Weights of a small CTC image transcriber.
Model: 9.56M parameters, 32-pixel images, arch wide_resnet, norm batchnorm, activation relu6, depths [2, 3, 3], widths [96, 192, 384].
Rows from block 5, named by matrix and row number. Rows with one number belong to one channel. Each number is 50 + 15 x the weight over its row's rms, rounded and kept within 0 to 99. All counts start at 0. After the name is the row's rms in percent of the matrix's.
# convs0: first 3x3 conv (model.blocks.5.convs.0.weight, 384x192x3x3), inputs 10-19, a 3x3 kernel for each
# convs1: second 3x3 conv (model.blocks.5.convs.1.weight, 384x384x3x3, transposed), outputs 10-19, a 3x3 kernel for each
convs0.26 106:58 83 50 58 71 53 49 35 54 30 46 72 33 27 86 34 35 63 44 36 45 59 67 50 61 45 59 34 40 14 30 43 33 60 54 63 40 36 51 48 55 68 59 77 39 47 35 45 35 51 45 54 81 38 75 66 13 54 43 40 58 42 36 40 36 41 49 60 44 52 37 33 68 33 57 76 55 55 62 74 32 49 53 49 38 25 48 61 57 71
convs1.26 105:37 31 37 56 54 19 40 42 51 43 54 47 51 60 57 35 63 60 52 96 62 72 60 46 50 51 45 48 91 52 68 68 18 62 39 38 94 16 59 40 71 53 60 81 36 63 37 24 60 46 24 46 49 34 56 42 45 63 41 49 74 51 75 44 56 45 73 56 57 22 45 53 60 53 58 48 45 49 47 36 49 58 43 57 70 18 46 38 61 33
convs0.27 079:34 71 85 30 48 47 38 27 51 57 63 48 07 43 46 58 41 46 92 97 82 54 63 62 53 30 53 52 76 48 75 38 55 45 56 36 69 59 56 26 47 65 67 25 79 29 67 40 35 44 53 38 31 15 35 35 91 40 55 45 33 28 20 37 71 50 41 44 65 69 30 11 37 41 46 40 66 39 35 43 38 44 72 49 47 54 37 25 21 50
convs1.27 103:43 37 27 48 59 61 52 46 39 52 74 43 35 63 32 10 22 40 80 49 47 84 54 59 65 64 71 53 54 43 70 63 38 21 51 27 31 51 48 36 27 59 33 43 19 45 47 51 74 43 57 56 42 63 49 63 75 58 33 62 34 32 47 51 28 61 47 67 65 32 38 59 51 38 40 32 73 39 55 32 57 41 54 48 54 18 16 56 62 36
convs0.28 101:42 53 45 56 67 46 63 61 55 41 71 43 43 87 31 34 75 46 58 31 39 54 41 26 65 65 43 71 43 46 65 60 19 56 44 56 61 62 30 52 22 31 52 29 52 57 48 49 42 53 49 58 26 46 13 51 49 19 45 41 39 57 24 53 56 36 59 48 50 52 44 76 51 55 47 49 51 53 55 47 40 48 49 45 68 55 20 57 49 37
convs1.28 113:41 48 32 24 38 34 54 47 54 57 52 47 60 40 60 73 42 46 31 43 78 48 47 79 40 58 78 38 27 49 51 52 64 47 69 22 54 55 58 31 60 55 58 53 56 66 65 50 60 56 63 63 59 82 34 47 68 30 46 77 64 48 52 47 38 67 54 32 41 39 52 19 64 41 50 32 39 42 39 43 38 64 61 42 53 49 45 38 67 37
convs0.29 093:73 34 54 26 57 62 52 80 68 25 42 75 64 43 37 69 33 36 50 52 41 65 29 33 36 61 60 59 69 55 47 71 42 51 76 36 38 53 31 29 42 36 45 74 63 34 60 75 45 59 43 29 33 69 45 57 54 44 24 58 63 66 37 51 36 46 51 56 65 57 37 42 64 61 74 89 73 35 61 64 48 56 53 64 53 57 59 63 69 52
convs1.29 100:57 47 58 50 49 37 39 70 32 63 31 56 53 36 55 38 49 51 51 35 84 33 56 46 46 54 56 67 43 80 41 53 54 24 61 58 53 55 53 78 62 48 53 48 62 63 46 44 59 53 42 56 81 69 45 62 38 48 44 31 54 56 38 68 56 47 61 84 46 63 34 22 40 45 33 46 59 46 56 44 47 62 33 46 36 12 29 68 14 37
convs0.30 091:51 72 28 39 52 73 69 41 51 57 14 68 38 37 56 46 31 38 48 56 26 69 36 57 32 50 32 37 27 28 41 63 73 59 52 61 60 59 26 39 43 34 63 42 63 37 32 49 47 39 43 50 39 58 67 29 44 30 43 20 55 53 38 63 50 40 59 66 37 48 61 70 58 56 59 50 39 67 55 37 42 74 20 39 50 76 44 40 63 50
convs1.30 102:45 55 57 60 76 48 47 51 39 29 41 51 59 63 39 36 41 44 42 68 29 50 55 54 63 41 27 45 47 35 55 53 56 63 53 58 48 39 53 56 75 62 76 61 54 50 33 54 77 83 59 49 99 44 48 50 37 35 48 75 55 55 50 39 35 62 32 65 55 46 46 60 40 53 51 55 58 41 66 45 45 60 32 65 35 60 58 30 41 25
convs0.31 108:38 53 51 71 67 68 66 59 56 48 68 38 69 28 17 78 61 49 59 31 40 65 60 76 52 64 39 43 41 33 52 22 49 46 55 43 36 55 66 65 58 51 60 63 67 59 28 25 48 46 49 72 63 58 32 47 67 50 47 29 49 51 55 43 47 41 61 60 52 42 77 59 75 37 39 47 32 60 34 72 36 79 45 47 36 49 63 55 31 57
convs1.31 105:62 70 47 43 49 66 49 54 27 70 37 35 79 60 49 83 50 61 33 47 52 44 50 56 22 29 70 72 24 29 84 52 83 51 74 79 50 50 34 35 72 68 97 54 54 95 64 55 80 38 61 35 52 53 49 56 49 47 58 56 67 52 50 67 73 50 61 81 67 56 43 60 46 53 44 52 46 54 49 49 50 72 60 50 50 52 61 45 26 19
convs0.32 092:35 43 19 68 50 47 77 34 55 57 55 46 42 33 65 46 64 45 59 70 42 15 78 47 73 42 70 39 46 63 52 42 46 64 45 53 66 51 88 52 95 51 53 12 40 70 64 57 51 26 59 54 52 41 48 37 59 68 46 66 68 31 82 40 51 40 69 63 60 50 35 47 64 48 44 38 21 51 53 45 53 46 38 38 56 61 59 29 45 38
convs1.32 099:40 56 35 30 50 54 40 51 42 67 66 55 37 68 56 46 77 36 46 28 27 41 45 39 40 62 32 38 71 46 52 43 61 72 51 58 59 51 65 58 48 43 70 43 58 56 39 61 49 41 49 50 58 72 43 41 44 49 30 57 52 42 56 48 57 57 31 62 48 46 36 58 25 62 70 61 68 54 23 40 53 63 56 49 59 28 65 34 74 26
convs0.33 108:31 33 37 57 50 44 60 37 49 73 35 09 38 40 39 57 33 61 39 43 71 79 48 74 48 48 23 59 34 30 57 44 44 45 50 63 38 19 62 75 62 46 34 41 54 50 05 81 49 21 65 46 63 56 53 40 46 77 40 80 37 47 69 58 56 34 45 65 58 44 40 56 85 51 30 39 40 48 30 76 37 64 21 75 30 57 59 53 50 47
convs1.33 091:43 72 69 75 52 42 58 17 39 50 59 44 83 34 52 48 52 60 56 48 51 41 55 48 62 71 63 47 36 21 81 56 58 78 84 70 22 55 59 40 60 75 34 64 47 56 55 63 31 95 42 48 48 56 37 61 27 46 48 48 50 71 53 51 62 31 60 58 52 43 35 45 50 56 46 56 61 49 53 37 48 46 50 69 51 53 47 87 81 79
convs0.34 097:47 32 50 60 62 44 53 42 62 58 40 51 61 54 60 41 18 66 59 39 57 46 71 50 47 72 52 42 60 43 64 62 61 60 47 48 39 41 45 20 79 45 44 56 60 57 53 75 61 77 56 71 62 37 43 41 79 53 62 53 56 74 64 45 55 68 43 41 62 39 66 37 35 53 55 50 44 45 48 39 73 39 63 49 55 57 56 58 62 42
convs1.34 129:31 55 38 41 52 49 39 41 34 19 59 59 30 46 56 49 38 69 45 20 54 53 40 44 26 47 60 34 58 41 58 30 59 53 34 45 40 47 86 82 68 60 24 55 19 96 50 30 67 49 52 39 46 56 42 50 63 58 49 35 59 45 37 39 38 41 61 64 48 56 44 66 31 47 36 38 74 50 59 55 50 58 51 67 68 77 51 49 75 47
convs0.35 083:68 85 49 79 68 55 72 37 42 39 57 35 48 48 43 45 52 56 58 68 58 37 44 54 51 35 31 82 34 13 54 42 31 63 53 67 55 45 48 54 61 59 79 55 83 51 52 35 37 41 21 74 45 31 52 58 73 84 35 24 60 87 77 62 49 74 53 47 34 38 56 27 43 39 17 37 31 49 10 46 54 51 36 45 50 46 49 48 57 62
convs1.35 095:42 51 54 50 60 66 42 56 60 37 45 57 33 17 13 53 49 57 46 49 53 59 23 44 45 35 26 73 40 52 38 35 44 57 57 56 48 39 57 53 23 45 27 14 50 25 51 45 53 78 66 78 31 39 49 56 53 35 52 65 50 56 32 45 19 53 40 53 65 73 83 61 75 55 37 35 53 57 53 51 54 56 71 38 60 53 16 62 54 82
convs0.36 102:61 77 33 66 52 26 59 33 34 36 19 36 37 31 55 66 52 50 41 59 29 78 61 35 45 57 42 24 43 37 17 46 53 63 35 37 37 35 19 30 62 19 70 47 31 74 20 41 75 30 41 90 42 71 81 58 26 63 39 36 51 32 32 33 44 46 55 56 74 66 47 38 80 35 56 99 25 75 94 20 48 54 41 43 65 46 53 61 56 59
convs1.36 097:75 49 23 60 48 50 57 49 47 34 55 54 21 69 64 57 75 62 38 53 54 66 38 38 40 34 46 59 58 29 64 51 59 25 46 17 72 43 50 38 44 35 43 21 55 62 43 61 53 61 59 31 51 40 53 56 60 76 55 35 59 56 29 78 41 48 46 39 27 40 34 31 40 38 66 36 51 64 47 56 63 39 31 56 28 07 53 10 45 43
convs0.37 103:49 63 68 46 36 51 60 54 62 54 31 52 54 68 52 62 67 44 46 50 60 58 43 54 34 52 46 39 48 36 33 68 30 69 88 42 50 43 62 58 54 40 65 67 44 54 65 68 60 75 48 57 61 37 78 40 31 73 29 57 42 36 86 56 43 37 70 31 59 60 41 41 59 49 60 48 30 38 51 18 68 50 36 61 47 51 72 31 44 67
convs1.37 103:56 71 44 41 41 57 55 50 39 48 40 50 49 66 50 32 45 49 80 82 29 78 67 48 74 40 28 56 37 33 40 43 66 41 45 46 55 51 43 48 62 34 37 35 63 68 61 56 56 64 50 65 41 49 38 40 78 70 40 49 47 53 52 45 41 49 58 53 44 50 41 35 68 39 61 39 49 39 60 68 49 55 40 59 66 45 57 47 42 70
convs0.38 103:43 41 56 28 45 45 53 44 28 48 49 31 58 37 60 51 44 56 72 66 58 27 43 53 48 40 69 56 35 51 51 76 72 36 37 44 63 54 29 52 53 60 29 67 49 30 31 65 39 55 62 51 56 77 72 63 89 47 55 53 70 49 41 68 37 71 64 31 30 35 41 60 44 53 39 49 59 60 47 26 37 31 63 43 66 48 36 62 53 42
convs1.38 101:40 53 34 59 59 44 47 50 63 56 30 49 63 55 28 48 48 27 47 47 38 60 35 27 67 58 50 83 34 55 68 41 51 48 52 51 43 66 57 52 56 86 38 63 64 62 63 58 56 43 55 47 31 22 42 67 27 65 76 65 40 47 50 47 50 62 40 54 48 69 68 72 49 32 49 37 69 71 41 40 56 52 73 47 52 85 44 41 43 62
convs0.39 103:35 42 66 34 37 65 60 32 50 48 38 65 69 35 54 49 52 49 54 70 43 37 47 50 57 63 68 74 71 40 60 33 51 30 47 71 39 44 59 53 54 51 49 19 49 69 57 47 42 44 43 71 60 51 37 62 71 50 47 42 69 68 61 55 57 60 38 65 65 38 60 18 70 71 55 59 57 28 54 79 56 49 38 48 64 46 47 52 43 44
convs1.39 085:51 59 54 39 75 67 74 52 52 62 29 61 39 42 72 57 41 49 56 55 25 36 53 39 86 49 46 32 42 10 46 42 44 57 59 66 42 27 53 56 73 34 39 59 38 53 66 73 63 39 49 56 39 67 60 36 47 38 19 73 54 35 72 32 24 37 22 61 16 32 57 38 59 59 54 68 47 52 48 70 54 21 20 51 26 34 53 05 05 48
convs0.40 096:64 53 59 43 42 46 74 45 48 50 49 60 48 21 45 60 27 49 47 41 72 59 62 61 56 70 43 29 66 57 61 27 56 55 34 43 48 53 68 17 59 45 36 29 44 48 51 31 57 41 62 69 74 38 73 69 28 49 37 38 63 61 62 25 52 36 62 46 69 63 44 55 33 63 50 18 80 19 43 55 37 61 57 63 44 40 56 43 73 32
convs1.40 103:57 49 58 52 50 62 54 41 54 55 78 88 76 79 74 72 59 45 39 36 39 52 35 43 68 53 59 12 14 39 44 29 00 35 37 45 64 64 41 58 54 33 35 75 59 60 44 56 40 32 33 65 39 51 31 31 54 39 35 40 32 53 35 25 28 58 81 44 65 61 81 69 53 64 37 52 41 40 42 56 32 44 33 42 57 43 37 74 56 57
convs0.41 099:38 51 53 66 39 57 45 45 58 62 53 46 50 53 52 28 52 76 41 44 50 34 45 42 43 51 57 10 49 61 64 42 22 37 37 25 35 51 65 60 41 40 43 39 68 44 68 46 53 65 35 72 38 47 49 57 47 47 37 47 76 39 75 47 55 39 27 49 62 33 73 60 58 50 57 45 79 20 59 50 53 36 55 45 53 86 47 55 48 33
convs1.41 105:53 40 56 52 28 50 36 46 18 56 48 55 57 30 20 71 37 43 44 44 44 34 33 41 64 39 54 47 41 55 39 55 69 67 44 42 67 35 84 65 82 07 84 44 33 61 47 38 50 40 40 53 20 35 28 28 35 36 52 73 52 53 63 77 69 33 59 33 62 50 40 51 43 30 57 64 47 51 61 40 58 42 54 41 55 52 58 52 34 38
convs0.42 102:20 31 47 58 57 62 47 32 47 31 34 60 19 51 58 68 33 47 68 70 58 57 47 56 48 54 57 44 58 41 46 41 24 75 59 55 47 50 13 36 00 39 44 44 52 57 45 52 50 93 30 55 23 64 55 51 40 54 68 54 55 62 68 61 42 50 63 24 41 56 40 32 41 39 38 48 60 38 63 48 47 52 38 37 31 68 47 42 59 51
convs1.42 115:44 63 35 57 55 55 38 53 36 38 40 41 47 42 78 61 62 40 43 38 32 42 65 42 46 42 45 24 21 58 40 37 38 32 41 26 10 77 29 32 54 43 44 40 44 26 34 70 54 44 47 50 34 39 20 35 64 35 48 57 54 42 41 47 52 59 48 45 60 59 58 63 20 58 37 47 45 55 65 41 42 59 49 40 32 39 50 53 20 59
convs0.43 092:40 53 52 54 59 34 46 49 35 58 26 27 59 18 34 61 48 24 53 74 33 34 57 52 60 57 43 59 41 49 40 66 54 32 70 77 40 34 48 53 44 68 60 52 59 46 50 45 55 67 15 48 62 39 58 32 36 37 43 67 47 00 52 53 51 38 69 36 39 66 64 14 52 43 26 64 75 42 63 27 62 46 46 46 71 58 37 46 44 49
convs1.43 103:62 26 61 56 52 32 66 33 47 48 46 53 39 88 59 13 46 52 53 40 36 79 23 43 57 45 11 53 51 65 54 75 62 49 68 44 54 74 39 60 34 41 40 27 54 51 31 53 71 51 63 72 67 56 74 43 60 49 00 40 47 38 39 46 49 59 49 56 60 33 46 61 43 26 53 57 48 69 42 68 55 56 59 51 41 42 56 31 52 52
convs0.44 114:51 49 54 23 37 63 44 57 64 56 56 49 45 69 38 81 65 44 37 45 24 46 44 49 25 59 45 55 54 25 52 35 62 79 66 51 45 40 39 22 34 50 28 54 65 39 59 48 25 45 50 34 53 28 55 37 61 45 50 41 40 34 32 47 60 43 40 63 27 65 26 53 58 57 45 61 38 43 67 41 57 55 57 29 58 53 56 72 64 48
convs1.44 099:33 51 30 48 52 45 67 46 64 44 64 47 71 33 55 51 39 51 43 59 25 56 37 52 56 42 59 36 47 38 57 47 39 61 47 30 48 57 19 58 42 51 35 51 66 58 36 31 61 51 37 55 63 46 54 88 64 57 57 47 53 51 52 42 55 76 49 47 57 49 27 55 53 39 66 57 42 72 51 55 41 48 57 33 45 58 53 27 48 38
convs0.45 093:64 32 55 42 41 82 41 39 65 71 38 81 58 69 75 36 43 42 38 30 40 63 48 56 53 47 50 64 71 57 45 62 51 59 26 36 42 56 50 65 56 39 29 54 53 48 58 45 64 57 56 50 51 25 79 64 30 52 63 73 62 55 50 35 49 29 45 52 43 37 55 76 31 70 51 53 36 50 58 52 55 47 51 54 20 26 60 37 34 47
convs1.45 096:46 42 45 42 48 31 43 47 40 45 45 16 63 65 28 65 69 56 49 42 52 41 58 57 76 75 55 47 39 57 39 34 59 43 55 45 54 23 44 48 28 20 43 38 36 82 09 35 46 30 75 53 73 58 68 38 54 41 52 45 61 67 72 51 39 46 77 42 59 42 40 39 48 51 61 42 32 06 80 38 77 52 41 41 33 35 44 36 51 26
convs0.46 105:42 70 61 39 54 15 64 38 16 65 50 50 46 47 63 54 29 50 31 29 45 53 44 49 60 60 68 42 73 54 81 57 14 42 45 17 44 48 74 38 57 43 46 29 48 62 40 58 68 56 60 55 63 27 80 48 51 47 51 46 52 69 28 43 53 59 50 29 67 65 19 66 53 52 87 69 46 42 61 38 35 53 41 26 50 61 61 61 53 54
convs1.46 107:64 49 43 48 38 31 33 56 43 57 52 46 61 30 21 69 50 37 31 77 51 30 48 54 30 41 56 58 65 65 45 73 63 35 60 41 51 90 60 87 43 62 42 32 49 59 82 68 27 73 79 19 53 32 48 46 30 48 64 52 58 62 66 30 37 59 39 53 48 52 27 59 67 56 50 60 56 45 37 64 47 68 30 48 41 73 61 85 43 49
convs0.47 100:44 53 58 61 46 60 59 39 46 55 76 62 43 43 62 36 56 40 46 57 67 68 47 23 57 57 47 74 50 68 49 29 37 29 66 41 38 10 69 53 62 74 49 50 51 45 45 57 60 42 57 61 37 60 58 63 26 44 31 34 55 56 64 26 76 65 33 18 45 53 62 65 33 49 37 54 42 47 25 55 52 86 61 44 42 55 35 81 67 56
convs1.47 112:51 44 49 41 42 47 58 70 44 63 60 33 36 54 51 37 35 27 59 46 47 41 35 74 44 60 56 20 55 36 51 56 45 42 70 56 48 16 50 18 12 57 39 54 40 90 52 48 52 55 22 49 24 48 15 55 85 43 59 54 61 58 63 79 52 18 56 47 62 39 40 42 59 36 66 72 60 61 62 44 48 55 58 55 82 65 31 61 71 45
convs0.48 111:45 53 37 53 50 28 73 34 17 56 48 48 36 43 63 58 32 46 45 60 45 58 50 37 42 63 65 84 52 14 38 30 27 47 47 35 49 60 21 47 51 42 64 32 42 36 55 42 38 76 37 39 59 51 33 50 41 31 50 18 56 56 46 60 56 64 52 30 35 52 31 50 46 53 49 31 47 38 35 70 50 53 52 48 48 72 38 45 41 65
convs1.48 115:41 50 39 46 46 57 40 55 49 60 70 44 59 60 37 63 79 39 49 55 43 62 36 43 66 48 53 45 52 55 63 41 50 54 67 58 73 30 74 59 53 65 57 56 38 24 46 28 53 81 46 59 54 58 47 13 36 42 40 44 45 68 76 46 67 73 56 50 66 48 39 25 43 50 52 54 62 58 42 56 44 26 70 43 41 72 65 77 77 64
convs0.49 092:82 50 37 69 48 63 49 46 44 48 52 62 63 57 30 35 42 27 60 64 43 76 49 65 28 40 48 42 72 80 57 52 56 77 63 52 47 51 41 33 38 55 47 45 41 69 60 83 67 59 50 57 55 63 41 59 38 47 55 87 36 50 56 46 49 55 43 70 73 51 56 60 14 59 61 59 29 37 38 45 79 44 40 47 45 41 34 48 52 50
convs1.49 092:49 52 37 39 67 50 44 56 36 22 46 42 59 42 51 64 42 43 43 44 53 46 38 72 76 37 59 51 65 63 63 58 55 52 45 59 45 37 52 43 50 43 39 71 63 49 46 17 55 27 86 58 58 62 76 60 42 42 48 62 66 37 22 35 44 47 66 42 39 34 32 43 63 36 49 41 44 27 67 55 37 55 61 26 48 35 34 40 31 19
convs0.50 092:50 24 41 21 51 56 48 27 69 63 50 50 58 58 46 73 69 55 54 49 60 37 51 48 54 40 55 65 39 56 57 49 38 55 56 35 59 77 41 13 58 48 50 68 58 69 58 37 44 19 22 65 53 62 32 71 34 60 36 65 67 75 34 58 40 47 74 36 40 39 40 65 54 31 67 47 14 58 65 54 62 78 49 75 38 50 34 63 47 45
convs1.50 094:40 38 78 39 58 66 58 36 47 64 44 59 54 70 76 49 81 43 44 37 54 64 35 65 61 51 37 26 39 38 56 46 11 52 52 53 30 49 43 59 57 38 50 40 70 32 45 54 50 47 54 42 36 72 57 71 41 64 51 37 36 55 32 51 47 61 38 47 65 53 21 43 63 57 69 55 39 52 37 60 44 49 37 54 70 51 56 44 34 12
convs0.51 106:40 39 66 80 38 55 52 60 47 53 59 63 34 61 45 43 39 34 72 27 40 65 69 63 33 57 54 34 29 46 53 43 26 47 51 27 32 29 67 32 51 33 56 55 58 42 42 84 64 32 57 64 55 66 65 59 69 51 57 52 50 71 49 22 46 38 61 39 56 42 30 67 67 64 68 65 20 48 42 25 45 69 71 42 20 16 53 53 57 66
convs1.51 105:40 26 51 53 61 47 47 57 50 53 21 55 52 29 47 41 41 69 47 64 38 42 38 44 84 46 57 62 46 55 48 46 43 40 68 35 68 33 43 49 38 36 41 35 63 65 40 44 27 74 57 17 50 50 68 99 56 52 58 38 93 66 66 69 83 43 76 50 63 42 39 40 47 34 68 48 50 56 39 45 72 48 51 31 32 46 73 10 25 56
convs0.52 102:23 40 31 48 55 29 45 68 42 36 73 54 37 51 48 17 62 52 45 56 66 61 31 52 35 36 47 38 68 39 58 55 41 54 34 22 58 26 75 55 26 53 27 34 28 39 70 43 59 41 27 35 46 36 44 31 46 29 26 85 64 65 34 47 51 41 40 56 61 35 46 75 82 53 53 63 36 39 59 30 52 57 59 48 51 41 59 45 19 78
convs1.52 099:49 56 31 59 36 59 58 46 55 50 51 75 58 76 50 74 51 62 37 57 51 53 71 83 78 54 60 66 51 48 56 40 50 49 31 54 38 37 41 42 58 50 46 58 61 68 27 59 59 59 50 72 31 38 29 34 55 24 45 61 54 68 62 27 42 56 30 32 35 64 50 46 33 40 46 38 64 35 47 47 49 55 21 61 60 44 67 49 53 40
convs0.53 097:49 64 63 38 29 38 30 56 43 43 49 43 75 67 68 76 23 43 55 57 41 51 48 59 32 86 57 30 53 56 59 37 47 56 63 24 46 55 32 85 32 65 45 21 24 50 45 43 44 45 53 65 47 71 34 55 63 44 52 45 26 38 16 61 83 58 64 18 34 57 37 45 47 51 34 60 62 49 61 22 59 43 45 55 62 66 38 44 75 64
convs1.53 099:54 69 26 35 43 49 40 38 60 50 61 43 37 56 52 62 63 59 73 42 68 46 58 72 56 49 62 64 52 43 60 64 41 61 51 45 45 32 40 47 28 50 62 72 40 58 47 66 71 69 65 40 66 30 54 48 29 53 62 57 83 60 93 45 43 57 53 47 54 89 53 48 51 55 44 51 47 52 66 40 44 45 55 61 38 73 57 66 53 36
convs0.54 100:26 53 29 48 33 42 65 61 40 56 41 34 35 71 70 32 36 63 42 36 45 61 53 37 56 39 23 61 68 66 56 11 44 57 75 47 70 59 47 71 55 56 39 43 62 63 45 75 50 49 32 52 58 56 48 34 56 70 54 43 60 27 78 45 51 76 38 51 51 77 39 41 55 59 61 48 31 24 45 43 56 45 64 63 69 40 58 40 53 54
convs1.54 104:32 59 54 58 52 55 53 49 49 29 30 28 30 46 70 40 07 26 60 65 69 39 68 45 53 59 43 37 44 44 58 33 93 66 58 51 60 36 62 45 58 36 41 49 58 47 61 54 60 20 33 70 42 65 52 47 88 31 44 51 73 28 59 38 54 74 72 77 47 42 44 56 39 53 52 48 51 46 49 46 50 33 49 57 26 67 50 55 51 38
convs0.55 109:34 45 31 60 44 32 25 48 53 81 44 61 73 69 57 52 53 21 38 43 35 44 41 39 54 41 89 54 62 57 35 57 69 41 69 52 61 42 68 62 75 36 56 57 65 24 48 36 55 50 39 19 48 59 33 42 77 43 52 52 46 45 71 61 75 45 60 44 47 66 72 25 59 39 58 43 62 46 21 61 59 67 93 42 49 15 75 52 58 40
convs1.55 113:39 53 48 30 75 62 50 58 52 64 52 53 53 44 54 66 59 71 60 16 63 12 37 75 42 76 97 63 13 54 74 37 54 64 49 54 49 76 33 23 60 41 51 47 47 60 63 48 47 55 91 55 58 40 71 45 66 50 51 37 75 65 54 50 42 47 54 44 60 22 47 56 53 56 37 43 62 51 36 37 46 25 42 39 44 47 36 44 67 74
convs0.56 118:21 55 46 45 59 59 42 51 50 38 41 36 68 66 70 53 63 26 63 61 47 60 44 49 42 66 44 58 27 30 62 43 64 43 43 12 44 52 49 60 10 42 69 43 54 35 48 56 62 65 75 39 54 52 88 49 75 47 53 65 64 67 52 58 45 46 56 45 58 29 24 57 49 41 61 63 57 60 78 53 27 46 57 41 42 60 42 35 59 46
convs1.56 104:62 50 56 44 58 48 50 39 49 35 48 49 21 31 49 46 58 32 48 59 42 68 67 28 69 44 39 65 52 62 52 25 35 30 39 25 55 59 60 58 29 26 37 72 52 35 40 68 45 22 34 47 52 47 61 44 49 23 80 45 46 02 53 42 44 42 48 26 54 59 15 62 31 53 44 50 46 54 72 63 66 36 28 50 38 66 56 65 35 45
convs0.57 106:60 43 65 47 61 55 59 58 70 74 31 58 19 61 40 53 53 67 37 78 49 65 41 51 72 25 31 62 81 35 56 29 38 40 38 37 59 54 70 72 36 28 51 44 49 47 52 55 58 73 26 74 43 55 68 62 41 72 33 58 47 47 42 49 29 63 37 52 39 64 57 41 57 28 29 39 24 57 41 55 45 49 57 68 45 54 22 35 49 62
convs1.57 102:61 52 54 56 49 38 59 49 59 25 35 58 61 67 32 41 57 19 63 65 42 67 70 47 60 34 42 53 68 52 58 29 76 46 54 57 60 57 48 17 99 68 65 70 35 48 48 47 43 13 61 55 42 49 18 35 74 12 30 51 34 45 49 20 21 49 35 35 63 38 58 69 40 38 50 58 49 41 54 25 35 55 44 47 52 60 42 94 59 69
convs0.58 108:53 62 65 64 52 32 57 64 26 45 38 37 27 61 64 33 38 49 52 36 41 73 47 54 72 62 67 43 40 46 41 59 45 54 43 23 36 52 18 49 60 38 36 33 28 58 78 25 58 75 07 72 38 14 71 37 74 37 27 60 47 24 60 37 43 39 23 49 42 60 59 44 44 62 44 51 78 31 44 74 46 53 60 46 53 71 62 50 52 57
convs1.58 112:36 59 53 49 37 46 75 47 36 29 52 43 30 61 59 29 64 57 61 36 46 81 50 60 75 61 48 52 25 64 60 13 56 65 49 64 56 72 67 39 67 48 52 42 40 45 57 47 58 58 48 81 50 42 48 52 66 66 23 52 68 34 50 56 50 36 63 40 50 67 43 41 55 55 57 44 59 42 35 44 54 75 53 43 55 53 41 26 58 31
convs0.59 111:31 44 74 36 46 47 45 58 60 32 48 41 41 68 63 44 32 43 35 61 59 58 43 53 50 32 34 56 43 60 66 46 46 47 68 41 68 35 55 52 51 55 56 79 35 46 57 80 33 47 54 36 72 37 30 55 64 52 43 56 41 58 33 56 43 40 51 81 87 48 36 46 67 80 56 71 25 26 67 52 27 51 74 58 63 66 63 57 31 19
convs1.59 105:47 42 64 48 47 52 55 41 58 47 46 55 54 68 51 43 45 56 41 71 25 65 99 55 94 99 79 76 38 50 69 66 53 40 43 34 34 36 50 56 50 59 49 71 47 83 70 45 80 73 31 57 56 36 74 84 62 91 71 49 72 41 55 79 46 42 62 30 56 43 54 90 49 38 54 58 45 46 34 39 58 61 46 50 50 38 52 55 54 50
convs0.60 101:38 60 38 55 67 39 48 55 73 31 59 59 64 42 22 51 37 37 41 29 47 18 53 65 40 48 38 61 57 53 54 34 52 50 49 59 58 76 39 56 28 42 59 48 56 75 37 53 62 73 38 37 52 70 16 74 41 82 75 39 53 46 55 47 62 22 56 42 28 57 65 72 76 47 31 54 48 14 46 57 58 55 31 54 55 48 45 57 50 52
convs1.60 097:60 58 49 60 37 45 35 49 33 50 36 59 26 11 51 31 30 57 57 49 48 62 65 31 19 47 47 36 57 66 51 67 53 49 41 56 65 46 59 63 50 50 61 64 56 50 55 53 87 65 25 79 69 49 54 69 42 53 65 63 55 63 39 59 50 53 78 50 42 56 58 67 48 56 55 47 44 60 47 42 45 28 45 54 47 43 54 45 73 60
convs0.61 112:71 52 80 27 59 47 27 56 28 47 47 49 51 61 56 30 41 56 36 20 39 52 22 31 40 54 46 51 57 46 54 69 30 55 23 71 33 27 58 63 51 25 52 47 55 57 51 71 77 53 44 75 24 57 35 39 51 38 81 20 41 33 56 47 56 63 42 48 27 28 71 39 38 34 59 42 69 65 69 32 76 46 60 57 50 46 68 71 54 42
convs1.61 096:39 68 55 29 49 67 64 50 42 33 99 84 55 42 56 57 60 73 77 44 64 53 57 46 23 60 29 72 47 43 53 46 37 50 68 57 29 29 51 73 21 34 47 33 53 40 60 22 46 46 24 55 52 36 68 49 51 52 32 69 50 38 37 51 33 56 43 52 50 55 52 29 43 56 45 53 50 46 25 54 29 41 46 30 46 56 61 46 55 34
convs0.62 098:38 40 38 32 37 79 53 28 41 32 54 48 48 63 64 13 47 31 45 56 60 63 59 58 99 74 49 63 58 63 59 69 45 43 26 66 42 43 58 65 66 26 42 55 52 51 43 56 43 31 60 70 53 56 81 46 37 67 30 31 61 61 60 71 35 44 38 36 59 25 51 64 41 66 39 46 62 57 49 08 48 66 40 34 34 57 30 66 58 73
convs1.62 120:27 40 54 36 59 57 57 57 57 60 77 50 56 62 48 68 25 55 47 54 22 59 58 52 40 72 37 39 67 44 45 41 43 29 53 41 58 45 25 50 65 35 68 28 62 54 57 66 57 28 49 55 52 72 58 29 47 62 55 58 55 72 45 53 52 47 32 21 49 48 36 41 54 31 63 52 66 41 55 52 52 32 40 49 26 60 34 35 64 50
convs0.63 113:39 49 64 48 51 40 44 36 75 66 47 69 71 34 05 25 69 54 61 43 39 47 49 42 38 37 65 70 39 61 46 20 40 32 56 56 76 66 62 41 38 28 81 72 56 61 48 37 35 63 57 62 42 45 68 72 44 50 59 66 71 56 51 65 61 42 23 57 56 49 43 60 47 63 47 35 48 78 70 34 63 55 46 43 43 70 26 46 44 65
convs1.63 112:49 40 61 41 43 50 47 23 36 32 32 44 33 23 47 44 70 60 52 53 48 68 64 54 53 64 40 61 78 39 36 80 53 24 27 55 68 73 34 40 55 68 64 55 48 22 79 26 35 42 37 25 58 31 39 54 33 57 45 64 62 37 36 43 47 54 46 65 20 53 47 38 41 59 47 56 46 80 70 69 59 50 44 36 45 67 84 27 37 57